{
  "grayscale": true,
  "encoder_activation": "gelu",
  "encoder_patch_size": [4, 4],
  "encoder_kernel_size": 3,
  "decoder_layers": 7,
  "decoder_activation": "gelu",
  "decoder_parallel_block": false,
  "eps": 1e-08,
  "max_grad_norm": 1.0
}
Rows from block 2 of the text decoder, named by matrix and row number. Rows with one number belong to one attention dimension. Each number is 50 + 10 x the weight over its row's rms, rounded and kept within 0 to 99. All counts start at 0. After the name is the row's rms in percent of the matrix's.
# q: cross-attention query (decoder.blocks.2.cross_attn.q.weight, 128x128), inputs 0-127
# k: cross-attention key (decoder.blocks.2.cross_attn.k.weight, 128x160), inputs 0-159
q.112 099:43 51 47 31 47 49 34 72 41 60 50 47 36 47 44 41 40 63 39 51 23 32 38 60 53 40 56 35 64 53 37 45 56 41 56 59 49 47 62 46 51 42 41 35 46 72 51 56 51 50 48 53 42 41 44 45 55 45 46 45 43 46 49 55 34 52 54 42 62 65 53 57 50 49 76 39 50 63 57 43 43 43 59 49 58 35 56 50 47 64 58 53 44 47 38 30 50 54 55 45 55 54 39 33 61 59 45 56 64 56 47 38 50 81 49 54 38 62 50 47 52 74 42 57 37 46 37 67
q.113 099:53 47 57 56 24 68 63 42 49 40 40 36 57 53 70 49 51 56 55 48 69 60 51 50 36 61 43 41 50 43 58 40 58 55 69 55 57 55 42 70 44 45 61 45 47 53 48 33 42 42 37 51 54 35 43 53 63 55 34 41 52 49 39 43 55 58 40 43 37 69 51 46 33 46 61 57 42 54 43 54 35 51 54 51 43 60 52 38 46 25 42 64 48 44 63 36 50 40 36 51 45 61 57 48 44 48 48 63 75 59 52 48 36 53 71 41 37 68 54 60 54 35 47 54 59 34 44 48
q.114 104:59 70 48 49 55 51 33 64 51 49 41 42 50 57 46 49 73 55 56 52 56 52 56 62 46 47 56 59 62 55 47 26 60 53 45 53 62 28 64 45 57 59 63 48 51 43 58 66 69 47 45 55 49 39 58 64 52 41 32 39 50 46 56 48 55 52 46 47 48 66 49 44 53 42 54 52 60 48 32 72 52 50 40 55 35 38 34 37 68 49 35 68 59 55 41 60 43 42 54 58 54 53 39 38 51 58 42 39 32 38 60 43 50 66 49 45 51 68 59 48 40 72 51 52 38 25 44 53
q.115 099:40 63 40 55 56 50 48 52 60 53 45 28 44 58 37 49 43 53 44 49 47 54 39 46 40 53 60 51 43 52 44 42 61 56 27 52 62 46 50 47 55 50 36 62 51 40 59 54 44 50 51 44 33 25 42 58 49 55 28 59 43 56 32 45 43 62 47 47 22 54 38 51 59 42 64 78 66 64 39 48 42 57 41 50 42 54 50 42 49 51 73 47 55 40 44 43 53 36 56 67 55 46 53 38 41 30 36 57 63 39 45 47 56 49 36 45 41 48 59 75 56 55 46 64 41 58 44 56
q.116 097:47 63 54 46 49 63 52 51 70 68 42 67 51 51 70 41 51 33 51 59 46 50 35 50 41 43 41 46 61 41 44 56 66 57 41 48 40 44 35 31 50 56 37 45 52 45 53 51 41 49 62 50 56 29 32 42 66 49 52 53 64 68 39 65 63 50 58 20 54 47 55 46 52 53 44 58 53 69 50 47 39 53 47 54 53 49 47 44 73 50 53 41 77 68 50 58 50 41 50 57 32 64 50 53 43 60 64 35 51 55 50 54 71 48 48 47 55 45 45 49 53 55 51 46 65 38 63 47
q.117 111:64 52 43 55 71 52 43 51 59 37 53 70 43 54 48 50 47 54 72 56 40 33 49 52 67 48 50 51 62 53 49 55 38 42 47 68 43 52 63 52 25 59 45 55 66 71 50 56 63 37 58 52 53 51 51 32 26 49 49 52 45 48 48 46 43 44 56 35 35 50 47 40 50 41 40 56 49 34 38 48 51 42 49 49 51 62 61 37 44 44 33 44 44 52 55 46 57 53 48 45 67 42 58 43 39 64 41 47 64 19 53 65 39 65 60 47 55 44 50 64 57 53 67 42 60 53 33 39
q.118 101:47 75 49 28 67 69 47 66 56 42 47 65 48 53 57 52 37 57 56 40 44 45 60 44 59 53 57 57 47 47 55 41 42 54 53 45 40 56 47 32 55 53 46 53 46 22 73 37 39 68 35 38 59 73 49 60 45 54 39 45 45 24 57 51 52 52 47 62 48 44 58 46 57 49 53 55 51 48 56 48 68 52 35 60 38 48 56 52 56 39 41 52 60 49 48 48 44 56 47 28 42 63 45 54 64 50 50 49 48 54 68 18 48 49 59 50 55 47 65 61 45 57 65 48 43 45 48 51
q.119 098:51 48 75 38 60 51 54 59 57 58 62 61 61 53 44 40 47 44 45 40 49 56 62 46 47 57 58 55 26 49 36 46 51 55 43 51 52 55 44 68 62 63 58 40 43 38 55 72 54 69 55 51 48 53 53 49 39 64 37 50 68 57 53 38 55 52 61 58 52 23 39 59 48 31 56 36 48 63 43 49 52 51 56 42 43 70 62 51 42 44 45 30 40 44 61 68 56 60 43 63 54 41 53 51 51 71 38 65 45 60 44 49 51 41 44 36 42 60 26 55 50 36 60 41 49 51 55 56
q.120 111:44 34 37 42 54 50 51 46 65 65 49 68 38 77 51 62 45 64 48 53 51 63 48 62 55 41 42 56 49 55 61 55 59 44 57 38 43 41 60 38 57 54 45 43 56 63 50 39 61 56 64 45 48 23 43 46 58 54 36 34 64 67 45 52 46 44 50 54 48 46 44 55 39 49 52 60 34 31 59 53 39 40 47 64 69 49 41 48 38 50 57 41 36 41 53 58 36 32 43 49 58 45 55 47 64 44 52 60 55 47 50 55 61 53 74 52 49 55 56 58 44 29 68 44 26 60 59 51
q.121 104:71 56 59 37 34 63 46 45 56 61 59 63 34 49 43 60 57 31 47 52 47 61 56 50 34 41 45 46 41 38 52 40 66 52 53 54 65 70 54 61 50 74 41 44 51 42 50 63 65 38 60 53 46 63 50 60 54 46 67 62 62 41 48 46 68 41 42 54 46 56 64 45 39 56 46 70 50 45 55 56 58 46 54 67 59 36 46 51 59 51 60 57 46 51 69 25 33 60 54 55 42 60 59 36 63 57 44 50 54 43 59 47 35 62 48 50 52 33 38 60 60 52 43 40 40 54 56 48
q.122 097:41 65 63 58 45 63 58 60 54 42 36 45 81 55 41 49 42 71 67 59 39 51 49 43 32 46 43 66 59 48 45 37 65 48 52 52 33 65 45 52 37 64 45 67 61 55 48 54 58 44 49 34 46 57 56 36 44 44 53 44 49 65 55 60 52 37 55 54 67 43 62 41 45 30 55 44 44 50 37 61 45 41 52 35 32 46 43 53 47 50 42 72 61 39 43 40 46 54 46 42 51 64 66 53 46 36 64 52 46 38 49 46 54 55 59 53 37 64 35 32 55 52 49 47 52 56 37 63
k.112 095:52 54 50 35 43 36 40 39 49 45 64 36 59 69 47 59 47 47 61 52 62 46 55 30 59 55 61 68 64 49 46 50 57 28 50 33 24 57 49 27 50 65 41 54 57 42 61 43 38 52 51 47 47 54 61 50 47 42 31 59 41 43 53 52 54 40 70 51 55 45 58 33 58 49 54 65 55 59 52 60 63 44 59 57 46 55 61 39 53 52 50 49 31 51 60 47 50 43 56 42 51 54 35 44 56 40 34 56 36 45 49 40 71 38 49 48 56 50 70 58 35 30 50 30 42 44 60 56 54 42 49 50 49 62 35 56 53 29 40 48 42 49 34 42 63 58 42 58 54 39 48 41 60 21 43 59 45 51 48 41
k.113 104:39 45 72 53 49 57 40 53 48 39 58 62 43 58 54 60 54 61 44 37 42 51 36 55 55 47 35 40 62 40 54 41 50 32 33 68 54 51 50 50 63 54 40 36 35 34 65 52 62 21 52 48 46 60 50 68 66 55 51 58 49 54 37 50 52 41 56 57 41 46 69 51 54 41 48 42 48 55 54 46 64 51 60 32 25 30 71 39 57 48 64 43 38 32 50 61 47 43 52 40 61 41 45 47 56 46 43 44 53 45 50 50 65 64 54 47 68 65 37 55 48 53 47 56 67 62 65 57 49 66 39 52 54 54 50 61 47 45 55 41 41 55 48 68 34 50 36 39 49 50 43 56 71 37 50 53 46 34 60 42
k.114 112:41 62 54 46 71 45 58 59 45 41 39 60 47 36 56 22 62 58 56 54 36 53 46 58 44 27 50 57 62 45 50 37 72 40 47 32 37 58 52 32 45 36 67 61 68 44 44 53 52 45 56 53 40 33 48 53 38 36 58 56 52 49 35 51 48 31 58 43 46 41 44 60 75 39 45 59 40 32 52 46 28 50 52 50 37 72 58 61 50 56 34 49 51 59 56 48 50 52 55 30 53 51 53 61 42 56 47 49 40 54 61 65 54 42 35 56 44 54 58 58 53 49 35 55 48 35 52 40 30 74 55 41 42 40 46 49 51 50 51 41 40 45 37 46 53 37 44 53 60 45 37 44 45 40 50 45 52 52 46 63
k.115 098:45 38 51 65 64 45 52 62 49 71 62 55 60 46 44 60 60 53 50 61 57 48 49 57 70 60 54 48 57 40 56 54 52 27 32 57 60 55 47 43 39 66 45 62 61 27 47 42 53 54 53 38 52 36 48 69 57 59 54 47 42 48 30 46 43 56 43 49 69 63 58 47 42 65 56 51 55 44 28 39 67 55 52 45 58 55 51 56 44 56 64 36 56 51 65 63 47 38 41 59 46 46 48 42 36 60 39 55 59 60 52 47 55 42 44 67 51 58 61 64 45 44 62 64 58 44 61 66 56 59 59 53 56 53 74 55 52 33 55 64 38 44 41 36 52 51 66 41 38 59 36 70 42 54 47 61 63 57 65 61
k.116 091:57 61 56 48 60 43 52 37 40 71 71 48 34 66 48 57 40 38 42 45 39 35 53 56 58 49 52 57 59 55 64 48 66 54 41 55 49 67 62 55 63 46 65 48 55 49 59 56 44 41 40 61 65 48 46 49 54 48 40 46 38 45 58 74 48 66 40 38 47 50 55 63 34 70 51 44 30 44 46 43 52 42 61 46 68 51 62 48 67 49 51 34 62 37 28 46 41 48 51 50 54 34 37 40 36 47 45 33 56 44 39 26 41 36 53 47 48 54 46 61 54 52 48 48 49 47 46 50 54 57 51 63 52 57 48 47 28 61 48 57 57 38 56 36 42 58 46 47 50 43 58 38 51 75 44 71 44 30 57 63
k.117 090:37 44 62 30 63 44 51 36 41 66 51 60 49 61 39 54 47 43 49 52 48 57 55 56 31 54 41 49 48 60 57 64 52 60 67 52 57 66 47 47 48 52 57 64 48 51 65 51 54 64 51 60 35 62 48 55 51 55 62 44 48 38 55 58 53 62 39 52 39 66 26 49 46 63 55 37 25 67 25 61 47 55 54 56 34 35 50 52 57 63 39 54 53 44 70 38 60 66 67 55 51 58 52 24 58 45 55 42 45 44 36 64 52 35 57 38 34 50 50 69 40 46 41 51 48 56 49 52 62 37 38 59 38 37 50 45 45 46 40 56 48 40 44 43 63 51 26 51 68 48 46 39 41 46 53 40 44 50 51 47
k.118 095:44 44 58 49 44 39 41 50 57 60 39 38 27 47 45 38 43 57 48 43 53 60 38 39 45 35 69 31 66 48 54 42 38 61 45 52 58 46 38 49 62 55 46 38 46 53 42 28 64 58 52 51 60 41 51 48 49 64 63 37 48 62 65 37 42 39 42 44 46 31 43 62 51 44 47 67 48 44 55 46 54 55 57 56 38 46 47 58 52 52 63 28 27 57 31 45 30 60 43 52 69 46 59 59 52 56 51 40 66 54 57 19 66 39 52 32 46 44 52 32 43 51 41 49 33 36 56 32 53 46 60 48 54 43 53 53 46 43 50 39 58 54 60 38 37 59 42 60 54 38 43 58 44 38 54 43 38 55 57 53
k.119 103:61 48 51 42 53 41 39 61 48 50 48 52 67 52 50 58 51 51 32 50 62 62 53 51 50 52 48 52 44 47 35 31 44 45 48 43 62 33 30 70 43 43 66 40 62 64 59 68 46 44 57 43 53 44 47 66 46 54 58 33 45 54 45 46 32 43 46 43 40 30 51 39 62 55 46 43 55 66 55 60 22 60 49 41 46 60 37 55 62 51 61 46 36 50 49 40 49 47 44 51 29 76 47 68 47 54 55 59 43 34 39 33 47 67 43 56 50 47 51 53 43 67 54 32 55 44 66 52 25 37 57 49 57 56 42 47 54 45 53 49 39 66 44 64 51 51 51 53 39 42 46 38 60 68 52 42 60 63 34 51
k.120 106:55 56 58 51 62 50 58 52 59 57 32 45 48 45 40 53 45 41 41 40 53 54 43 43 47 46 67 59 35 47 53 45 59 37 45 57 68 38 56 36 63 43 51 63 53 61 60 60 40 34 46 39 59 43 42 66 62 51 49 51 36 31 57 73 59 59 38 55 22 57 44 55 27 62 48 50 49 45 55 66 58 51 57 55 48 61 64 35 44 42 67 57 36 38 64 67 55 58 58 46 56 53 49 61 57 48 42 59 50 55 74 50 69 40 39 57 72 59 43 50 59 44 56 43 37 50 63 33 47 43 49 26 55 51 58 52 47 44 35 53 61 48 72 49 41 60 48 36 53 31 40 57 54 49 46 46 43 43 43 52
k.121 101:29 44 66 59 42 61 54 60 43 61 41 58 32 40 55 32 36 52 45 54 43 38 47 35 53 48 47 47 54 46 51 65 48 41 59 42 44 30 40 58 61 37 53 43 69 32 49 53 52 65 56 52 39 62 35 40 61 40 52 37 37 45 67 54 52 62 55 59 41 62 44 57 61 55 50 28 36 44 53 43 56 51 52 55 38 38 41 61 56 39 51 53 61 36 39 28 43 33 44 48 55 61 56 47 47 38 42 47 62 50 63 48 60 34 62 33 51 58 53 46 64 63 37 55 48 31 52 40 62 59 63 58 51 52 49 53 42 57 51 61 54 41 48 65 49 44 37 71 34 54 61 35 46 65 33 58 48 38 46 46
k.122 094:60 45 45 38 69 55 53 50 33 46 50 51 34 54 48 47 39 49 41 31 49 46 55 60 55 62 34 53 49 33 53 53 33 58 62 43 55 25 49 51 60 56 49 38 49 66 45 27 56 53 52 69 60 43 50 53 46 54 52 56 44 65 52 46 45 72 63 41 47 69 46 68 47 63 29 41 58 30 31 59 52 49 58 71 37 53 35 56 46 49 61 38 53 41 50 50 46 74 53 42 52 47 47 57 56 52 37 65 61 72 53 42 52 58 54 50 33 58 62 49 51 45 27 57 50 37 58 43 65 58 37 40 36 52 54 42 48 56 54 54 55 56 55 50 62 43 52 49 61 45 55 72 61 54 45 51 54 55 49 31